Weights of a small CTC image transcriber.
Model: 9.16M parameters, 64-pixel images, arch vit, norm layernorm, activation star_relu, moe soft, num experts 8, patch size [4, 4], layers 16, width 192.
Data: trained on analogue clock faces, 195000 training examples, 1.7 epochs.
Rows from block 2, named by matrix and row number. Rows with one number belong to one neuron. Each number is 128 + 24 x the weight over the matrix's rms, rounded and kept within 0 to 255. All counts start at 0. Numbers have three digits each.
# fc1: MLP up (model.blocks.2.mlp.fc1.weight, 576x192), inputs 0-63
# fc2: MLP down (model.blocks.2.mlp.fc2.weight, 192x576, transposed), outputs 0-63
fc1.35:098126100150134152146113107112171130146128142087148150155120129123108107125166123110136121120102127114152143118102112131157138096112107096158106108126157096094110137120166146112137158150109134
fc2.35:158130134132132136091111133166127103132100152150119159129087104128139151129142129151120146145147110088100106170142127140148118124104095156137099093106138161124137157125140155150083086140114125
fc1.36:097162112121103149109119120146127107170101115140116125134107116136098131156100144140138151114132116166117113149119138119126126152180150157135153143183129148125150134116147147142129142122133121
fc2.36:129130128116130143095165140155116091135123120120097155131113118136085125158121130148105105127125139068161127140161090143154140124140134169152126097086130126140146140143150150160135143150121142
fc1.37:148150092115121096126119082156149118130108138108157162188136132179099073162129091085095154101140120186128102175125139107159149118144091128165185128157147097118115177132139174098130132146121204
fc2.37:125139151095134158105183099099107112102118111137151138080135072139143135153143130117066142141124101124172128116165123124125117130095148118098103100127123142124101167157155137144089125150154175
fc1.38:107150167119111139136125111151148087158112127103148157150089132131169080098139122166099111126181106083138139107125172107147096075151098126117093151103164121139082164133129113095144088124132132
fc2.38:125102122128107148109104129151138121089155105157122158089114115091132145178135169108128117123117156159177130149112120167133120130140115130094155120096121156122176113139074095076141191123157124
fc1.39:139108143139122132127129086111144086136135158132132130135129122123118131113093121137126139162132119114138146108109136157129106170115137142142102148133127141124130138148103119154114145142109110
fc2.39:126133141121113077118151137121149145113123135135147139124123089128156108148108142154118138121130148132160142131105169140144097120149124135140150137117123133137161124135109145134125098136178161
fc1.40:148173097122142171171105163121109129122108159114163137129160109131139067099139124160141110171121154108167139146144155081133151122119153100179102145131065119149087140129144086184145106116141143
fc2.40:099137186104113152117099116149144088114171136159139112127148151098098121129111129133113141164142153163162116128128143113141120117097090132179119126087119127154172120096147140116137126077129165
fc1.41:133131124102124127142111142136148112165133174092125090093148132123099104106125142117099187123158108116109123090131091069135160110116126113119124116118112136177140138099160126100136125100108131
fc2.41:159127153121123127160085116139108098105128138113137114127159134109151121091112110118184143110113117121138072126105136174120139144113149184136161098092107122106140127123120139141101169136107161
fc1.42:130111118160163070111154216081109122121092089177134100151133089135173125151182120109102161112108140157145100102169167094168129141161114214107130110096132119086123098093092117130132154125166104
fc2.42:198120089112115110103177084123129132158144123094084143161134153115126121150128111153141125173140054116132132141099193126106110129129181137100147133123114133119103145123152140137144103169078108
fc1.43:131119115134102100121139138204110113137106117131116097115099122127139146109143112141072125161114131109154146148155143145125087175164136130169138110089119130119150113147158174160120132122167145
fc2.43:152124148092102153111090147133115090112149123119107117117124098154107087147129103131138121182176120102158119144157133133123143133112154117158183134170083141137139112116108143144121140139152147
fc1.44:140118104102108144119138095131150139092115134107132139204126083139122121158126128132125083139097125053134108099115088098151130109152144127119040111137128145103064079118091100170156122108104135
fc2.44:156115116118116136133101168169114132145146157094130128131152097087151102147113125094093135134136128084127138139129131113106207163097150181121159157128105119143148121102111135140099152116174107
fc1.45:107116132136111104121127147104147109092128140135134148138120108153143114163141155124095120156114086129138177152095082122137150137072100141103128152102140096126140070133111111117106120103088080
fc2.45:118145155161181113088068111109111136132156160130156100124115131153123139160092128126122100121120114138150144128140125165096130154141104106136148145136122100148159162106146089131093162114138147
fc1.46:144133114142118138143154135140104143148132181141126094147137156135095106172109127087097079141110179156131127140116121159150151106158149145093098114136131118081122124107129174103081116146149108
fc2.46:118136070141113165107095129126135141144123099158118163112124131145132113129138140149088124118123101128145111133082099130098099124151112150137155130137125130123101118128109073123102122130110148
fc1.47:127092124143103124136119132153094158086131132127147138128127189115127099094118128132102161117115182180108140113134132111128144130120146125115161101106111143145105132108134096160119129143120101
fc2.47:119136137117152150155093146159122134140114132092098102118114123132111136127159131116116158124134128107121067136112109154149119087101063143127135129120111147148122097143160131137131114145156145
fc1.48:102119093161130159109106118161128156129104161164119124153133126114116137128120135141114134115092120151111105159112126124165116126119116117105107130155149146154111134114149164146163091090123166
fc2.48:148133162119128124121171117135077148146134124115114165196123107116130110147160089126130110149115127152136122122129101134097129112130150103146151131104136143127111131105116107113116128163090108
fc1.49:132112114128127151101169102108132112143116146162106182143151095122115124157098135143139113123107105103113124126132126131108151166144101128125118141121147112153134140129140127111129140124128126
fc2.49:148121149141132160129149115144098141138150118097143114130115165145129156141114131163116133119150148157135100133130134118120117162132149111103136137131118112134148159148119146172144117112157093
fc1.50:113125136115071116137093151133113163123137140128133135144139171142176113125134163161106086093139112155080131148140128126119155134141101122134144120101119104116108098151106112142124108163125134
fc2.50:121117124128136131136139052131143148095124110103166136125158124129133133122132095115131149137131150102144110138119157166157124122118123122099114125127148069118121127134117106129134141077162111
fc1.51:126186136147143100119083127136131137106128114169110151160141137081149104134092135154132120089100130117079152128103136153101077156113130119136142153102143119158103109160123120147116131103173122
fc2.51:107138123129157135119161149106124155150085133082122153114074101111170172119110145106119160158140115133111088083145154159128165138131105134095162114094066158121154091150141166112110139117123105
fc1.52:118121149118138142147142080156089113106138119147134177125138098116120104173164110137163143115119125125135119107135090120117115124120125100135094127125129165095151114146116131129118134128123164
fc2.52:163138165115123099135122129114149130157141143176101119151117139144141131094121143127184094089162158196136080093076129127133124112099143133136133177150162120108132143134107126096112116131130145
fc1.53:150105163149157118167120088129121127154150138131124150129165137165107105161191109175133123119146097174124150171141143146123126136097136118133146147115051146143153118097137070148167140122085123
fc2.53:122113148115140105105108132126122096120098185174140173120113149156105107104132143179135154152106096102104127147142148118114139157152087149122097138147136114158079171146122091135125099106164143
fc1.54:111164127145110153161122149133127119110110125102149125110104111115094115155112144107113084138110110143112110100106130146119136149118137128124157143171142108095108146108124127142118159153092126
fc2.54:101119115115096128179157152144119157100146115133093110155096136130082146137146097166120124127111097091110117154135144125147140125134115120091143144156157092125140096134153130193139160141110139
fc1.55:166122145123082177164115169104136109123179144107113098107146116128161150113099103156142150130159133142126160131128142132174101124124144142117130178117158181139118131148121112109123139109130111
fc2.55:141116091104152116120093105121141112132136130103135168139150133175135140136125148116127089165128094108168120114121143122133166092124105152141111074084163131124123193119120148137126149122097139
fc1.56:110132107152101098134142109115086110118115092162149152130132146127122138137106137147136130148103137129131091095108153137119105113108077090124109151126098102136162104116124092126158098131100155
fc2.56:127111182097164134138116117114136116084140105111132143160114152130103095134135148119156130109113137116181142125104182096133104153117106154165174142124110147117119137142120165105097129155115108
fc1.57:104140113165129157137108118096126148125157103096113128102124136132166130091104128162154131118093151129124089108120159132172086130122161122130109097144114103185155114080109132142082118103140126
fc2.57:130141136126096129140114179124143129138126159112148129112127129120151106090145155155127133103080128102159117128143137149099148130124113142161142098114151133116168165135165116130142114110155115
fc1.58:138101132163136101166133157137132081161166141130156111139111121183141120159111125086106180093142151119126123151098093157135125130120135112124098109136164128100102152092131128134104105088129162
fc2.58:165138087128111142082111062141133132143101125110115127144108108070146136124173122147138098152122123129133114140158168069128133154124093132135154134141161194105167137147138110137141138179103108
fc1.59:124127149101103127140135158131117128136142076146085154121124108104126121114100110101117164115129136160103138158128120123114120137143133181120132142157118093109144126167098137106116106176121120
fc2.59:136136114109098123138169107139125120089192136102122118137162097113084177116164112114125113110142148135107125126119122134156134115125129123155137120143168128100126121141152069093112102119108129
fc1.60:138093156145130081156153133073109104121135099135126162173120135165140161116143120126118117130130137102156182128132135121126150140074106129087127115083085140102107108081110118097094090174116136
fc2.60:107159137131130158124158126131131116137167154114138166118126108127130130146087172128102106124129155126132137132109122151129144120117129116127156110146122145111155109156180150104106147113147106
fc1.61:169133144150111097142132120187104131120107170114127127161097136111157154143148107140125112128143109154132129138144162172154119128094143168103152132105124172129122112142107128142120119084158108
fc2.61:145149108161127127100122113120143187119111106164107121150157083122126143131137112112165173191146157155092172084065121139169114154134062102121098143098121110114147154138123148091131144115135112
fc1.62:129113147117135143102102138117117155137130142102121138132113132125139104107111120142151131153110191149138126124131151129123144120108127089115128138118095124118152134119147101097137140124174105
fc2.62:121164148118098167122114115136098110128146121155140199130132119100147125118134129104155140116135088124120106119132137125132121157107097126142177131128130158128109065150113142198100138107076169
fc1.63:147137123121130124106144117095074112119111080099123144131133100099106154113146102140167123097127186127138175145140107117147153170110174097131140128091134136128096131124122148143122149130148130
fc2.63:140112116125121164112132120125146138122147151136096108139108164118178141157120127135155136120128095116140138121118155100172135114085138119133149116131181132120151167134144134109161114124152130
fc1.64:143106109097117119108096142136140135108091194097147116170095153114066116147131154119120135142139129139136135144120127150112138092119151104121142131137142106124167128113119105168098174128127160
fc2.64:102175117115104092135100117116112146157151137135188124119133140107086121179143135155128071126131133102148121117127091095121096171087119143112132123118135095141174155121092113147139121135113166
fc1.65:101105146134111150174125149109176102145102078075139096155165160079118095121100127138119135114150152124142144126100152096142100151128137155142120101120134175115094121121082160113127171139141108
fc2.65:118127101170099128127119160164099071129074105159116110093119148141140130104141127076093144102128118103126140070198080123125167086164125153125123169102125137127121158113131169107141144145139139
fc1.66:126130147119135124169189132096104127122140147122114166171108109135093109161140179133123099166132139109100108155189131165143173163138164155156122158124113145134153102093112133098135153129113116
fc2.66:150099106130115104078112122124143118124127143065164141117119095150136152112129099099144152078076143102123135119140098102132125125130159178104078104097087099118093166138189140133165145140100129
fc1.67:133099132142121157132143124161125137149115120147118162142114119145142154150104098139132158162144148150114114142114152158145150115155107131104162142132161123112127088144103091131147102141108100
fc2.67:148119139120129087104118113097107141091120115169141120135174166139091116147075157141140132140148125109167120123104138154129101093067098126137123165100103134130121129140168181129078138127135134
fc1.68:144118114071165081141123145123122108144099155144089150136132134146098143126053107147130139147101143127133111081141120124139093150131141170103104129115140171183131138081161101108121161118130131
fc2.68:127158118120146110128137103132159114100120116127098116105098140117134136115121141132146137103124108143143119114138128135117118137156155111119155138152146123129120127117138155143139152137103149
fc1.69:183099169143146086144144111093159142141114112127155141127142079129123092136106138188124126132140143110121150099129151184090101108117187085093140154107126149120086134114104147174103108113140127
fc2.69:140077100123116121093117152120180160151098152124137131177125093115134141124108141148102118124141125097082128104108133107088105121112138151186123089128134102151114124129159130133099182104109119
fc1.70:106166118126137130159118140131143138137143116143158158137125133160135153137142180078146149102103117102159076178156122121125138150100138132174080154139085085161140141151074124132106132106077182
fc2.70:151126113152168133158121100202128145114112155111097130163136098068156122106149162129129132129146153135109101109112150120133143126134106115127122155158149139149114110138146138118109129099193115
fc1.71:079159133087158157140146169056149105099080103131080111136116130103116084114127185137147137127100098170152106114122135069135148046161127129117151150103097178150112116141136092139128164157147158
fc2.71:125179137132118146109080138160108149100123111111150127132111130165144127178091091082169094123093141121111099113116122095112100102120128162069122076104140098131167110141149163129067119200089168
fc1.72:124140120130144109125155121139129084118161167149113092140103147148120070178148156140139148124125139130102133136110099131106146086136121113151133108148127121134109136147141139162130146110132131
fc2.72:135127130101143096081091157152164143113111141051108145081155172121149161137109121110144129129155110118119142131147096156140135140110135150115085132139121117134101163142137107162102102209090118
fc1.73:123129141133153148123137129122096167146141165152088146133120181070158140111101149126112109131133133086137143137127108100132148099149089092145126124095116160168157123155178102182131117151102131
fc2.73:117147131155099094193132108178092128098152162104165107120145148140119113173156089131119115147099149119140115142099142115142151167146125124108168112122127188137119128143139205112144133118151141
fc1.74:157129109110088112152112138130161138140136134153156136149120153145109143124118109115149088137115123160141133109138135108143143120157130134138169132098108126115148115168131099172123115131126152
fc2.74:120107167126114155125103132129084128141120094091123161110129148131136107140141143165117132126153106099136098140127143155119128143111135097130126114168134114098101144166147128098080120122121152
fc1.75:154161084170160144129084102127133135152090137112115109167171145163143123106110133120162113136137151097138088109115151143153125162119132145134122084116089116122119129127165131094133137161139161
fc2.75:127099149138097107135129101112127069115124100151156143043101082124120115170151130122131144130137108113108154116117116107115102128156118126140115156157154129103143168115109132117124087109070078
fc1.76:124148133154144132135133116131121090152143105111114147123065131133138067126112149103152151095115161111119091120099179111124124139128139107161143146136174138159118117146146146089121082070153106
fc2.76:114112087145104118141143160124155142124162133130117146111144121128087139155121124116125151125121143130139139112146108122145127094122095139098128100137135140121130106136131111135137149150111114
fc1.77:116103119101102156136129132180110124147083094127139129104128145108146111084127106128121073158128118127109124133102133144179121144168127117117144143119160103089111139084101139114149100137106165
fc2.77:130137188112093186103111154090127154080130127162071128103098143149091166145072157132117072082173132143130167151120147151148090109109115134104097119134089097120134149125121139165163139133184126
fc1.78:156146076144131127073154150117186156127169111150133104129129153136110155122129135106095131159137118072095149157137120150091118135128123100164154129163129187152149151106128119119111143123169135
fc2.78:163100122151107130096130149143066129132188119143151163121141120139176103124121163172148120096111145155085162133148120142145137159130156157104173082150138124133121105080179136133137140138066119
fc1.79:162110109126118128129090114157164125133088116198165145163112117130162110122113102169169132136118175093069115141140161123132103183102101132106139179089109107129107107151076125124140081146110132
fc2.79:160130149168161119129165116083139163106134187082177078139088119132141157112147129138098146101121136152105113099151118138099122111098144129161134094152124162184109101081119103088129116109152121
fc1.80:066117116113125105109105150176133092157159085167110104125146134129114149143163157145124107147125140125098128145116123131112150137127114124162139140128142122123139151093177110153146118209148142
fc2.80:113135158143148128088095139168097191154153134148151079147114107111165093074139097122134115153084105074128127108117140151091138178119095108139100113107077142175156154118119148127180100106099125